Weights of a small image classifier.
Model: arch resmlp, activation gelu.
Training: soap at rate 0.0026, 16200 steps, batches of 256, held-out accuracy 92%.
Rows from block 3, named by matrix and row number. Rows with one number belong to one neuron. Each number is 128 + 24 x the weight over its row's rms, rounded and kept within 0 to 255. All counts start at 0. Numbers have three digits each.
# fc1: MLP up (model.blocks.3.mlp.fc1.weight, 768x384), inputs 196-223
# fc2: MLP down (model.blocks.3.mlp.fc2.weight, 384x768, transposed), outputs 196-223
fc1.310:112130122100127160078099117118098181127125099121133128123144148130129116130110127095
fc1.311:099121125083123126133060130130162083127123131128148118111143104070133095143130122125
fc1.312:135130175128165144122150098167120096116123109160132105109156141154055129088106133154
fc1.313:119117150106132127171101141126128163123182125121160138135132128129099124123171128120
fc1.314:119125133135132149141105120145133085145123080130203118108124144105129114149129137123
fc1.315:126095109127124156114152104115218096127127123135127123125141096104130125128087121132
fc1.316:126112105129083162116129108133107118114147118129142133104119135119130148117116144124
fc1.317:139127202142132128145123102124125128132110124178128148140146132103127128128107148122
fc1.318:130137151143127015124153114133117152097093131125145140147130126131119193128157106126
fc1.319:151141129132135117158120135123167110133118125078112111135125124142096117109124128127
fc1.320:129120106136088128128145157098161136129135127134124163138082129128083119147094122127
fc1.321:126057141119123128154116134080145165122096127128127128140121127128137110126155123113
fc1.322:127105137117146126135102125124127135154153129116175134143124131120170125115166064146
fc1.323:126123131100127158127133115134126137134153110095126130126126097121127121132150090089
fc1.324:099128146130120130150129134120134133102140127110132143164131110143128168087142131102
fc1.325:151118070127103115074132126128144129096128136137116128099124127172128179118149139129
fc1.326:059136130137143155138108122174134136200157222109166129111128153127137095140127128228
fc1.327:136137056137106122096079115139106132130142131104131134127149131121080125142117125180
fc1.328:139052144127117129125103093117129143133143127114118151084161115110125099126170135135
fc1.329:194174131128115216134126104130127144127128135111126125119104123142091122131183117124
fc1.330:126161128121148122125151120104150128154128129124112139138139143126128121141113067169
fc1.332:116093076129130214131120118200124174133130111123143117152117118136129093122133169141
fc1.333:111129142130134045137125130122138120102203145080128119124124135170128135161119099139
fc1.334:118124097115089127123174138122144125113157073109128179212131103120144123142129091119
fc1.335:136128165126099153106137105132128096112129168094118147128084125149149127129121132131
fc1.336:126105092074183125119101125128126170156128171116122123116154090128121123133179117181
fc1.337:148130141134131074103140128097085145114120128102073125135114146131161171130179131116
fc1.338:131105034137142166115121121128130121144151131131099132125132145124111129124086172128
fc1.339:128130136166127119128158130129057130128129125166112097131113155113081138124058119130
fc1.340:121063129122142129152108129105128130176127145149129194081084153101169112127099139135
fc1.341:163189123142111117147141125123125119135125090192135147138165129107157074136128137129
fc1.342:177112206134125101130128076102134127127116125123146140118120133153150094129080148125
fc1.343:127102172123134118126117113117135106086135131116165171181111127184110151126119131107
fc1.344:113140082132129135131116130129129101153127109132128077109129155139126148136068141137
fc1.345:112127136065120091122144129121137135133143136134143132139125116125192134168156126129
fc1.346:123117148067098127126155133135126126126190125130132096125163148127129161126196141148
fc1.347:136148129127111133136133056149128146124095141119130131196116118130125102089129129136
fc1.348:151112127169128126130130111137127147128180178080128127093120124119128123130128125158
fc1.349:086128126116096074125122105097116176175116106108178104119143115141114110144130143069
fc1.350:122132120123120129170128129122122153126115137122134142155143157115139164138137117124
fc1.351:144123133130083123141177128135126127125126135140111129111113128124145164109125129124
fc1.352:131094126132130116129133098126153176124128135141130120127132143091098108140131191127
fc1.353:127106089132119125118107151132131127145136128129084115108131172134141126132136117099
fc1.354:135113100069092149129122108067088127131127157128114162112105117079113131119123140092
fc1.355:132139133153137102130129127090127157155129155100125075131130125121128133131132135128
fc1.356:130143130114155132154136126131133102126133127129135026081117081122124126099113132129
fc1.357:165127126129126122129098128168127127120127117123128112148104137088169140104132174088
fc1.358:076130083126113171127149119129145129119129114132107128122128122151135121072146144144
fc1.359:147101125123155117129137124116106123074146134166134134145162129120153159070128126122
fc1.360:112110123115129136105117134115106108131098131169111151123110132130133126131128137098
fc1.361:129149136121127055157109108128095129107121117144125123123128129125124092118128128086
fc1.362:128126081118130124101135128131124094099127128132097140103127120069135140192144125106
fc1.363:203132126127115156127141099099166109126157126128119122131122122098129126123139151135
fc1.364:129216144103137115124116116127121138160127184128131137134148135110154128121132133103
fc1.365:153144126137145133110119129126162105152086143100160141128132126128104132128130115135
fc1.366:130123166125127141085142130150128143122147124129147140164114135124107151131146140142
fc1.367:082100192138146132098128113115147104052109132122149150079127145114118105139109112127
fc1.368:073129135104135137128117123118189115156114105124141128142118135108126143110125135185
fc1.369:089126119153124132116128129156118109137136145139167139106107108148113128144144131126
fc1.370:123129123150128128128126113140126129129137135114129133125087135136141120092200133122
fc1.371:113116134085124133116081128120122200128132138129127130130128156117128099129127128120
fc1.372:171144109122123126127125128128122129129150117130140099158132126148151096150134124130
fc1.373:126127142140135129124128117126119123130129131164130157122117100140165120104128125119
fc1.374:146117178118168123117115130127126123128130165127148130108128131162164102150163119153
fc1.375:130135128121130139134123084132126122143106131128120120123125000125104107115172129093
fc1.376:133139094137132131144128141081133174131136131071179119148126126148066140169128134125
fc1.377:148193128105118120141131133109173121120119141128140148124134098168123129084148154136
fc1.378:126115127141130133145154130129125099088145115141127125085119144121127132108123126095
fc1.379:124132125127147054128106102145116143121101094176127119130123080145149160135147121135
fc1.380:128096169103162157117122097124111177139135141103128126097128076136123102072122124130
fc1.381:162103108120116169115134082087138123080139116115100111124150138122104128128145140166
fc1.382:094150125157137120157155135115128118122131129134135130136126108130113159144115106073
fc1.383:117125155207089121122127129126089142126104121119129130137152093196173125134129142130
fc1.384:149135137128086114127178120168117119114184134116128110176128125121118122137112133133
fc1.385:118129104128143172119074108122080109159134126124131112128141125127140122121125146081
fc1.386:135150098078136153143137127025112119154145139114119133105118131128129108127135124077
fc1.387:140158147099136110128083107122126149130126127126130172138143124166134148136108129152
fc1.388:157125118128107140129151127166127073136116131127124100189102135181122101127125131122
fc1.389:118121092136131127173134123086134142117092149120127120186134122124141108159193126103
fc1.390:071104157128123126139108111106130108119135129137154144135122130128119107106120125145
fc1.391:129197135144128128135163128106138144136147164152133169127051109139130121183137125130
fc1.392:128139124173144144129089102120119127088136123115149128147126134112128092126122129108
fc1.393:135130097142130127132060115092126112128127102118130088122121130116139126125116121144
fc1.394:125141128110139166128055113128075129137107128099126171132128121134129128096155161056
fc1.395:128132134135112140118128135126118168117143125124102126120111142133122126128124128124
fc1.396:146138133128116139060124123127110111160117111098130130137128133131079138169137136128
fc1.397:137129126128132123131117097133098118169138120155126087124119137128105123132094150121
fc1.398:141128128125100119132117119100092191107117137125148129136129124127106129121169128097
fc1.399:122158120159139099158110106117104150125073128132143160160137141129095129116128136135
fc1.400:129175139114125097148109140174139133126140131129192133128126177131112121190129092127
fc1.401:132128160102140075131144129118139160154117126121161129132123177175124127133141054131
fc1.402:134145159152148068147090131137076150139192141114116120122106161126105103140142108113
fc1.403:129115102141092177091119150129120129127115068141149135126086100157076131119132136134
fc1.404:175135178148131129122127108123130135159134110124131130126127127122139105126126070123
fc1.405:116155118133135099128107129098128122130110141092160128112092145133120117129107119097
fc1.406:154121137132119112127148128118128129102122128089131102147116110132129128136122136163
fc1.407:141118180124111089129144128148126132122167126131151136101118128090145066129121140140
fc1.408:144146119133125128129184119128090128100119143123144153127156128168128192164091156130
fc1.409:116127143128123132160132141125124134109139102200130162137114121128154119151130162052
fc1.410:118105164139131129145121107128110127129114122138104138148087147123128155129131100117
fc1.411:130130103190067204100146129124139138128125107102135127139112161129173125131168136127
fc1.412:124128117115128102126127142068116121127121149141123139126130129127057127150052188114
fc1.413:128127107129127129112128147143125102128158123130129126095122111130123119110151177108
fc1.414:128081145115163133160026124132159118123118124108133072129142139047142127125129128119
fc1.415:118131134118118117153112132144120146132156134170103127144129123197120121179126128129
fc1.416:132130140123128144161139093108160129129113178117129121143213130125128158164143128126
fc1.417:126135127132156090114128108127100125128123151151144137129105127107114118124109104126
fc1.418:125128169125129135146125127112125121104084125126114142131112152116108151109109127119
fc1.419:114129067135130143173129122126014160128128154128129141181119120078128131125112127198
fc1.420:128143141128141120130150104122136130128127130127141120118130147117106137095093126131
fc1.421:111136121113125157143134102129125136130129122130127097128128102128153102131137193078
fc1.422:102090145126120084157121185181164125110127129128198110148107156129168139195099128128
fc1.423:130081104120169137133099130117128151126142188079155155127132137127100128096117153132
fc1.424:072220133130125136128128164128112104147131171082081116131101128128100127134121165111
fc1.425:129146145158130123140136134137112072127132136139129136112064134083147101131112170138
fc1.426:136128085133171152125128124125086113135130093113137119144133080119137127147128127102
fc1.427:128132138137128111134187164119135140172163127130151104130146121104128141135100132129
fc1.428:114095128155139176102107127133125124123129127172127109134119139129127125079120146191
fc1.429:165131146149128127117164124086130125128120142126126123102129129123092140127133125121
fc1.430:108137129128121095139135115093143129130144129129194134166125125130162104122115172131
fc1.431:229128114125183128128146132127127116127134140128108115183136150152155130097120120122
fc1.432:128121129124133114129139126126170132178129119128127128166131116154129130129136126135
fc1.433:128133103137128129138181167090114106143129092122129135125137130172128128091109112133
fc1.434:143178129187133072168098129121128106131094087076136122126128104114121100139130118087
fc1.435:126132134176126127118105130128125098090113130109100197221155126126149140091130187129
fc1.436:152106134110158129130129123118130107135063130149134133186142131122180125100061110149
fc1.437:135130124097128136122100139130125142122122129128157125127125156202081147126117131181
fc1.438:109109089124138127126182129120149138131095076133126146142136130038164131153128151122
fc1.439:154107122123146128143129135128174162157167138144188107129131120132154141125135079143
fc1.440:109138185104104158128057130128149120109131188149136122118121088165138128130145128120
fc1.441:134133170130125103131146119141091156118090060125114142139135127166125103144130128129
fc1.442:124126123121064110115130127101131155153116172131129127112157121177132108140115102099
fc1.443:128129109121086145116170133129154166129131137169105133139115164123051106110122128128
fc1.444:136096127124133110135134118108108138162130135131129128126181130168129111120169121102
fc1.445:144130133125127209117123127128128155136166133134135117147096124129134090130144152114
fc1.446:188127122118112126125128127115132102132127128129130156126087107121142126173129113141
fc1.447:083179166150129132129131132120087152167131132156110106097099121130124077141131160134
fc1.448:132071074126130117127132130123119119128146144133131155164123130097127132141109131114
fc1.449:118097095128151097128138136108136165077170128127075107124135118122060130118133146143
fc1.450:149119150125167115127125128130126130126133135172118133188139119155122159170154123127
fc1.451:128112129134124128116148145112128125141127129163100144121107123166156131147125201145
fc1.452:094134114089151121185129128113126149125127130115137128135132115110128092176117115151
fc1.453:087147092132135119170083130142127094131127208154120138121131106129135153125120118140
fc1.454:116130191126111118125141096091126128127144084129158128121101122134126127128115119128
fc1.455:131140147127093124135146129141141069153150126153134129139193140179106128130096120129
fc1.456:138126123130063108122120098099155096130129157075123133108127127078135161169128117105
fc1.457:132124190146141103153050140125118129105117128138119122127147130136107131146113135147
fc1.458:126112142126109152106129121101113166099061129130129182151126057134114130136134128142
fc1.459:142121152124152105145137100123082134115132170166145127096136128114200115092119118126
fc1.460:114101128128133131119154131124070187129144130167127107104210143170088114159119151158
fc1.461:159110158135125146136148129127115106140118126129127155131138139171129118121129142134
fc1.462:153114124171101150093084129116144133146131161110126158163139167127124125148126161127
fc1.463:123126107128135141125158129125160145133147121126171111122130123125126134166132132116
fc1.464:137130131064129123037170145132128136124106132145137157128126149152097105131097117161
fc1.465:127127124095130143127123149135117123126133128134125085134148127137114136129128141133
fc1.466:130117128171112170126134126142140109098122152140106105127167128126080140115143121103
fc1.467:161109127177119155129138111150133155103096141134159128136093135129137146120167125110
fc1.469:139131146129136116128135126110129131145108226096066102127131127038127122125111179110
fc1.470:129062115126196118107112139105137146146127159133127125099081116149153110122120158117
fc1.471:127097149130134123140159128128124128137098160130127130117049136219113101136116137129
fc1.472:168129123128124131129138123161126126072127127128129137171165120106128112107126114106
fc1.473:129121196150118125125142129119135125110160158096163105126124118165114119125129125120
fc1.474:119150124175123084130127117115129134127129134157072234128138128113128140126169113131
fc1.475:116121075125096139119138126137125121109150128151142127144123131130131140127089177094
fc1.476:119110115128115127139130143129133124147200145118168123113167157111141129124177147130
fc1.477:134131140175150141129101147130131116172166129118120127163130131133098079134144143133
fc1.478:126137141103125128106121118127134141121116135131075116000127124123139159129184125127
fc1.479:121190128110070140129112134128151131137173175137118121136113127119142095113128128119
fc1.480:013125158143133129159130110116120153143124133124117129140075117117144137119143129130
fc1.481:104128121152123181130141164116140137130101133132130128126127107119124153157132126130
fc1.482:174134096129125130130129134132132127101103123107177109116120120123135125130129134070
fc1.483:107163111128155098128124134128122149130124116075099122158147144112147121099130125116
fc1.484:210086078164126103144212131117155153029125118088070094123128130071145103128117140129
fc1.485:133132073119127110108135117098118162130164153084147115066131128182132126132097131095
fc1.486:148092137127123127098096113157142119125088150135113148126084125122127128128128137188
fc1.487:157132086140079123129148125128148091151119131135132131124120117125121112208143112127
fc1.488:128121128127165089128128092139123166140118148127146108143129145120104108117133124089
fc1.489:168130127132130122184125128129153122101127125164133118132139103080126128163134128106
fc1.490:129155202155141126142151109169126137121139133120130137128133114139134119138113132129
fc1.491:130101132124200129129132127128140121077080147131140127133113083113124130134129125113
fc1.492:135141129133123140117155111124128130149175125141123113129083141096063164129132121127
fc1.493:090132145129123070135127151127140172139132157133130133136130131109118133171123141126
fc1.494:123161128111131128110125129129123125118110121154124125150089113129147135129128118143
fc1.495:144134141100221125159125105084125131127128124143105122127129126138106164124081120144
fc1.496:128142068130135153120124140125137131150152134136117151140139120114128132153165127130
fc1.497:131141136114112126149086127108119171120191127094140096100106119131108071171133124128
fc1.498:128093128128128166112146051130138160138160137125190159118209133110134126107125135139
fc1.499:130130122126104126140084131141124111074113112135122077128125127133122108130132104134
fc2.310:101141111117136126143189172107104183139115117082076115110126130129212128224129141164
fc2.311:128144102139117129099163117164135126134132102094109119115131069105125112159144093152
fc2.312:136160084131118125127133096115128126117130177108139128137133136120130125127104128105
fc2.313:129168125075133061102111204134152149176108101127123131132108128112129104124108129157
fc2.314:099141093136187155119123087116128127155121103111128123193236129102104125131146128128
fc2.315:137122081143119144128121124123128099129131112133192094128130133137123171098127127113
fc2.316:095177146112129135128128118135127123131120124133104133133138108125055082130138123220
fc2.317:128128182067148167131136197128151128136109125125176122065143130076142106105122158115
fc2.318:124096121122159129079164126133051123121126126063101083122128119129131160120127130144
fc2.319:132133147123129131146130151142125134134126163130130120131104169142128129172130154125
fc2.320:115114129128139188156139125128125127124151129098150149122151155112100148162098099127
fc2.321:160135126118117110127119117081135137131142133113125075149138126127126097125128123131
fc2.322:138068132126136130155138132117122120170197146113127157147100126125087148106163118119
fc2.323:125129128129128118129140134129092083121140129106123152150164157066127129128081126128
fc2.324:157183104148128095119117136128133156159133125113135125123123130091131107120135130128
fc2.325:149127118107113140150124124123143129103123179173144129098199128128128129131083117135
fc2.326:138119132132148129131123092142130143121148126099084181119185128147141136151127127127
fc2.327:113128138137121127128127127110140115126120105166139098129151108113129160128154136133
fc2.328:126123127127125129128134110130125060128129144147124151125110138137132128145125071107
fc2.329:148125124127143125122129079142169118119123124132193118186147110120095124105118121126
fc2.330:129127117134126135134161145127099135090182123147123108128127159139083171126143124131
fc2.332:116145134123148140124144103130130163125167139119158119121124225121128098134094140121
fc2.333:149129121126126129125127124124128125153151127109080180109133133161113065120170083173
fc2.334:116128176121132132113144129117109090137145128119155128114084119086109123133124111127
fc2.335:126141124225129136130126096193124125157121153133116168149112140065121124125107128199
fc2.336:117147092085080067122134132128091114138150135128121136127127111129104134144107112136
fc2.337:106113138128127128128128122140069129129146134133078121129146163057127127120127131130
fc2.338:102123131136121105083137097138133097128180138129142099087127117132162105132105122128
fc2.339:155138115095117149129182166126142126130084153129128143127086119117091155125126102128
fc2.340:116134128099129077080128127129120125169132137114149141140134137115127156133170133102
fc2.341:118174137118081096126129109051130177107133170095120119120153130120149117110173188086
fc2.342:134129079126120171145075150146138149130131133120122107143176096152129136152148128121
fc2.343:128126151122135136131091116136130120141127140145131133122117143127149145136086130134
fc2.344:120147127132140168138149111128127150185111130143141156074129099126170099135124112148
fc2.345:215127104129174135112131126138131134130140158128131188133128129154076117127200134131
fc2.346:151122142131131120128122123129109129128094130153128095129131129125152128106142106134
fc2.347:212156164128066137092111127126129143121119163103132209154125118131106122085128130128
fc2.348:094147106127128084129133130124140122128109134138127126134123117087170130127131124166
fc2.349:125127090101071109127112120121136125126103131122145128109126116135131142139132147128
fc2.350:126134131140120162092134078136139125118151128062189112104124131128114128139122192161
fc2.351:196161109127190126139097130124151108129160134128128156127132142086129130125131128138
fc2.352:129113126164132129095125127134124129125104120148144127126129026126116130131109129131
fc2.353:127100230110131135085106116133129130107144090128126144127128139181129150100129136133
fc2.354:114145133123157152162162091142142124118129134109138132133155121156086127127163128123
fc2.355:160161130139131129084124073112120154132142154128128126134165111122130152136127110057
fc2.356:143154083138109111134134086147128128144079142138166097124177129127142158128162138126
fc2.357:146182120120129125170185198127129113110160153128123130130151105125125090112128125074
fc2.358:127153060041134127109120137125129140127164135124133126130145137197134108195126134129
fc2.359:129128136173097061125138105130089128125104144127124071128140100126115190158159140133
fc2.360:131129154169117128108106126133091132118101145126126081127116139122165126114128121123
fc2.361:132209129129154070127147113128136132138138206131119132131128155181060094130125128130
fc2.362:131163119112123178127131106126113132157135131130128113125145175094130182129165103094
fc2.363:068131134140155164123068133125129125121139091120108093100157122131136084059151137133
fc2.364:137154131123152121142202112149133157134143079119136069098150086148126084128144074127
fc2.365:095127138137082182154147124146199123122128121129204127128121118131092127112135138128
fc2.366:146141136119167132128156115105126205131156125129103129127121113110148157128125163128
fc2.367:139129137208090120114116130131127111151129141115087115090082079065156120118125155127
fc2.368:128128071143130117129132134119126129160086133126125089136126128130120130119150124126
fc2.369:126123123077087128126128168219127174128078131129122156128170125146114126128132119127
fc2.370:127210118063128098131092131128171134144126127150145128178154125158123155084126135146
fc2.371:130155140135130129128130111129157140130100095142128115133134068138132113109093153096
fc2.372:129129078148128144117131133130135146136128119118135131155128112126164132094128100127
fc2.373:126142141130131112124171128130170124106169121159113166127158146126095128072129223090
fc2.374:131123065135133127128160145138109125130128107128127159164127183126139153170112105116
fc2.375:145149112112140122128136128132121144125171182131130157130128129138127126171123035127
fc2.376:128131145124141193128143071117116129133125113100123090131081132127110134121104142127
fc2.377:128139129134111128133127131124128159152134131130084119128131174133132037129128107156
fc2.378:127124090123190129132126131133111089105146133146158120128165160108086130051145115083
fc2.379:128124126090123135130137118169092103099130132116109101130115128159092128128132123188
fc2.380:112085099140091133127124130126131128119134131126115148141127164125126067106133121113
fc2.381:115150135119144109125166130105152060094110131116151123100115136148128144129196137125
fc2.382:128126123105135125127153088133131139114125164122171142113136128127145156128122114131
fc2.383:095131128128124116130173130129120140131106104127128194130157147126161126119080146123
fc2.384:100134109123181110169141130130118111072062136162127124126122131135129130161118106128
fc2.385:113167121128151125125122130130128103156128182138130127093141146145209120138078124136
fc2.386:109127141129123084138152068129115166139129146128126149124125129125094122135128170128
fc2.387:131129124130107130126074126180130135091133134128120128118112126128162139123123128137
fc2.388:171147102153120130139128125101095117103120130119121144119154127105116133109117128120
fc2.389:125168127137141130162098106128138167108132123129119128127128146138125091113128165125
fc2.390:141114151120134084127167157124120182134116122129124152150145141143093138128137119123
fc2.391:107092136124091124156142191159099120119090169204128128117122125110134129151134104125
fc2.392:146205111168070129126119133127119128105135141124132155086126132110125041106130128135
fc2.393:122133123115087134128125122125129139100065125120133128079127095132125144128128131088
fc2.394:100136099088127133088128131142132125130149120129106142139098176137098123133135101115
fc2.395:132133170141128110116130153133148126118127115133133120082077129144145123131121140130
fc2.396:137125114131137128130147097127123131125128113136124163147128122132128115119129142127
fc2.397:039124124134124112131127127151082204128108128116084132100116189161121125146148081128
fc2.398:127162114077131139125130111118127163129071093151153117135137144152146148105071127075
fc2.399:116132097103123068163112130124105130130047170174129142119164178124130136135119164124
fc2.400:117146139149127090116128125138126129128119131129140135064103150127148110087134126141
fc2.401:104097128071111134120126126131130124125127112105179130127101104088130122128108126118
fc2.402:101130120134126186101111145142139122128154117120141120082128109140134132117223129134
fc2.403:115120128128140109127187135123185107167133131126139085106117125136190129085114143142
fc2.404:107150108132078160103131095126140133113131140147141170126148113141118128130172164071
fc2.405:134115162126144141130119132130115128116136136129138125083104128152126116106153134130
fc2.406:229132127133120130128114115137144137131134127128082135128118162127126129115122118109
fc2.407:126126122181124138100132115123127140165080149123118111145134113128127127178131142127
fc2.408:137153125130162129130147123129131116172132137086127095138127189142110189106046130098
fc2.409:134131147133154113166173159121144175152154099124181126124126111129140139131135127128
fc2.410:165107130137120113104118129137096038131129123176129160127156123127126073112128128133
fc2.411:140117176132126095137135121104128134141097125122092150128141132136133126090118128128
fc2.412:130128112122085156123166078130136144127112128127127152099137132127125116136126129081
fc2.413:127128128148161136126149134114106143131115133154137132125143110069136129131204108129
fc2.414:138098101098136123122127128126101128133121132115131130142130063118142139161117129131
fc2.415:091151133117132116129129142129109090121110127128094155117125093107123129131100130136
fc2.416:129124123115130124100128105127121081129152139148128122140111160119116144129133132095
fc2.417:102125158093133119116143151130129128128163135124146127152155119130187123126098143149
fc2.418:083130121165134135160155105133113129129134133214120143121130138137183127136130130121
fc2.419:075125125132137157150132121145129116142119130137128225174130135121101196142124111115
fc2.420:105128112106128128127118123125127130127135112124128101137148129146103108120128085129
fc2.421:130148142132130118133128079118092150126169130137142135131139129200108136109114112128
fc2.422:186131142122155130094128110152140123105126146114111134128129091109124122203128103126
fc2.423:147124154125138130128147121140130121150068061130129129150141109153113125156159128126
fc2.424:124127132125125126120132158127133145059122126114128127130128105148132103126125128083
fc2.425:104128126100131135122132159108167217127134151132128119121117150172119122129128133137
fc2.426:143167129129134138127131060125123107125085128125134115118128128158140149124187132109
fc2.427:168068124120127127153186125140129141131130132152131134108123090124128138128131188079
fc2.428:137228000166092109113139127101142155126131142128135127155165118139127129146125140135
fc2.429:127096116127146127135112129138101134133128219126123149036174131115134137132126137104
fc2.430:145140128129134129102126123144110170127122131132127134110052128138116106103080124126
fc2.431:128128101133093132114124136139125079128099165130129133121151114115125153137119170125
fc2.432:129147102132115129106125135127126133145104146133128126114134167114151107169118170119
fc2.433:120172126160130128129077050131085109150129108122127112125123128125127127115130127151
fc2.434:129129119124121119127137142136128094128126125091125113125061128151107123120103139115
fc2.435:101110126115132040120131175143123140128170127117110141133155128150127171131127155130
fc2.436:093131125097113132149198147122139078127127130122127119128120130143128128115101127128
fc2.437:134135139126131154130127124160128134192128110131150129090129183112099127098134130101
fc2.438:130131130115098124132130125152134129113127120166130123122135129130117116159157135096
fc2.439:107126130081112145134161118122128113139172134070140182158221127131106127132143130126
fc2.440:148118120087127094133144125128128134079094130128131099096128104181132133093131143076
fc2.441:106131125130156124129134128135131122135117128118085129132186122202153138143134128188
fc2.442:129120157128130138124126157107127129111129148125146145139123147140128120113128134176
fc2.443:129138098131110132127177129133199157118121124138124099135157098126162123126126120119
fc2.444:132128126116127184116144125116141176125111127134122123127136133130125124099127128160
fc2.445:132104155103142081140094113120140138143119131091129128137132069125129158111128128141
fc2.446:127143083135116113130139128128128113096119128173122107126141118132159128130128126118
fc2.447:111128100127129118130146134159127125192129120143116107118138103128144141190128154148
fc2.448:097125136137142090133142153138127129125082128111142123129102185118128136125126210135
fc2.449:128128135115150135128139129130165128155124154127148130135121125126114133169136152132
fc2.450:131136120125132135128154130127141127194090127118127117112131127124117123128130121133
fc2.451:139170127126201127139145088128130142151130106141132128124173133102122127128128129124
fc2.452:144125126145129143115161125131089127159114115105131149130128128124126127180127135130
fc2.453:132160132081124130126077126128107155146127113141088172124129127142189115107132128123
fc2.454:143103074089150119133107118065131129127161128100140128197133126155127150124130142129
fc2.455:088146123135031128109124130128125127145076132125109084122085114103127130134182128124
fc2.456:123118131125130138093171139180126100118131112073178127118149058127127140128058088108
fc2.457:126148141126105161098119126154040122124131136130104167190142132131130105159136132127
fc2.458:130128119171129127132054109127133172126133080107191096177134055125174144128100092110
fc2.459:159130092113128128141123129184139136131128129181130119119129109154133173132152130110
fc2.460:132105120114128192105125128141128133134124129132119117132156133142129110126151161128
fc2.461:126118125078173063142122121127159131129109180128164116118128117101126120125140084105
fc2.462:087104072127109141201172151152128102160080128140124123107132143070135146133115137111
fc2.463:132115094098125122108127095137155144145130185138141129148144127046128181132125120134
fc2.464:142127078130125120127127071151137070128130116136083096128087127126084139133113069151
fc2.465:125130145180182130119128166111105127130124129127129128163127127164124127116133135134
fc2.466:125159182129083106125128129135096135126110083144128126127125131140126120118118171129
fc2.467:115127138124124068164145095134069140132130140192099145116107125040127113134143137129
fc2.469:169187083111174167129193128161133125117131129132106134127130108129115117134112127129
fc2.470:127142126129071144074121135126148110142133080155128128136121109131136087070129127117
fc2.471:174125156122124122126155120128128130129124128091116126128155116123161133147125116135
fc2.472:130132093145122112124184151149157121141124149109150122119128131166127139131136128049
fc2.473:124126143109113102224126171121129152131140119127089116171125116137140116134129123129
fc2.474:129128128124117128109119072126132100148180206127120136138043120157107131137127069132
fc2.475:180138097130164129128138087128125145127126130093118126092154155129129096131116130117
fc2.476:125125123200129129130142130116133123067105115126135158125131118131121176120131064127
fc2.477:128129144122120142167122136114121123120125124168126150128102138085129104128118135133
fc2.478:142122132121130122040131127146141161133103128129147109129130114112128128127148127127
fc2.479:166121142136130159126081177124102058147122152126131128089148123133127152126147114128
fc2.480:123122126150135154062134132123120120131145120128208127117150143180139123173137126128
fc2.481:120181130089119140128128128127144129079119022117124081184137130168121076127133119099
fc2.482:124236127155134137152125060158104128134119123135132142168112128128126129126090121119
fc2.483:247161129128145130128100137138139151095129132104122125125164120126174125112203153131
fc2.484:119124124112095135102128126137146125156120094132123127113126145171129126145117133128
fc2.485:185132098141146128127168124156101129166128126125129160128128130086130142122131112119
fc2.486:160058126132106130158111098131108083124122139126170131129129164134123122129110128112
fc2.487:126096110087198103105167128189130124113117138161063134118119094137117103125146166128
fc2.488:143127119127136133119139169126128129163128108130139100128128130048137133162133137127
fc2.489:170157089127126116131133126132063117141125128132121151106156142103116133133116100071
fc2.490:130130105136057108105128125111131129123174116129127121120141135128124119130123135172
fc2.491:147120135124126148084129128127128130136125161147128146137139063132132133143139115124
fc2.492:131126174138134100124160095117125108166109096129124132152135140107104134117106149129
fc2.493:129126104132125103128128138130099125126057128188130129139092133155128128127134151129
fc2.494:130141117125144139099087062121138114142120162162134128129173135126088138111130138154
fc2.495:096079087143099153125144130126133154130125143135109128138143168128146145113115132121
fc2.496:131116133125107125126128117141119109202122126142120093125122146140168123124154128137
fc2.497:096140116130089200128104094069109182133129137128128105147127126129167107128138120137
fc2.498:129127133154115117124134129126140120092080047133125089133129150130141128109133140118
fc2.499:116120129117249130129136148061119126131111079161125026043117153113144134128133148151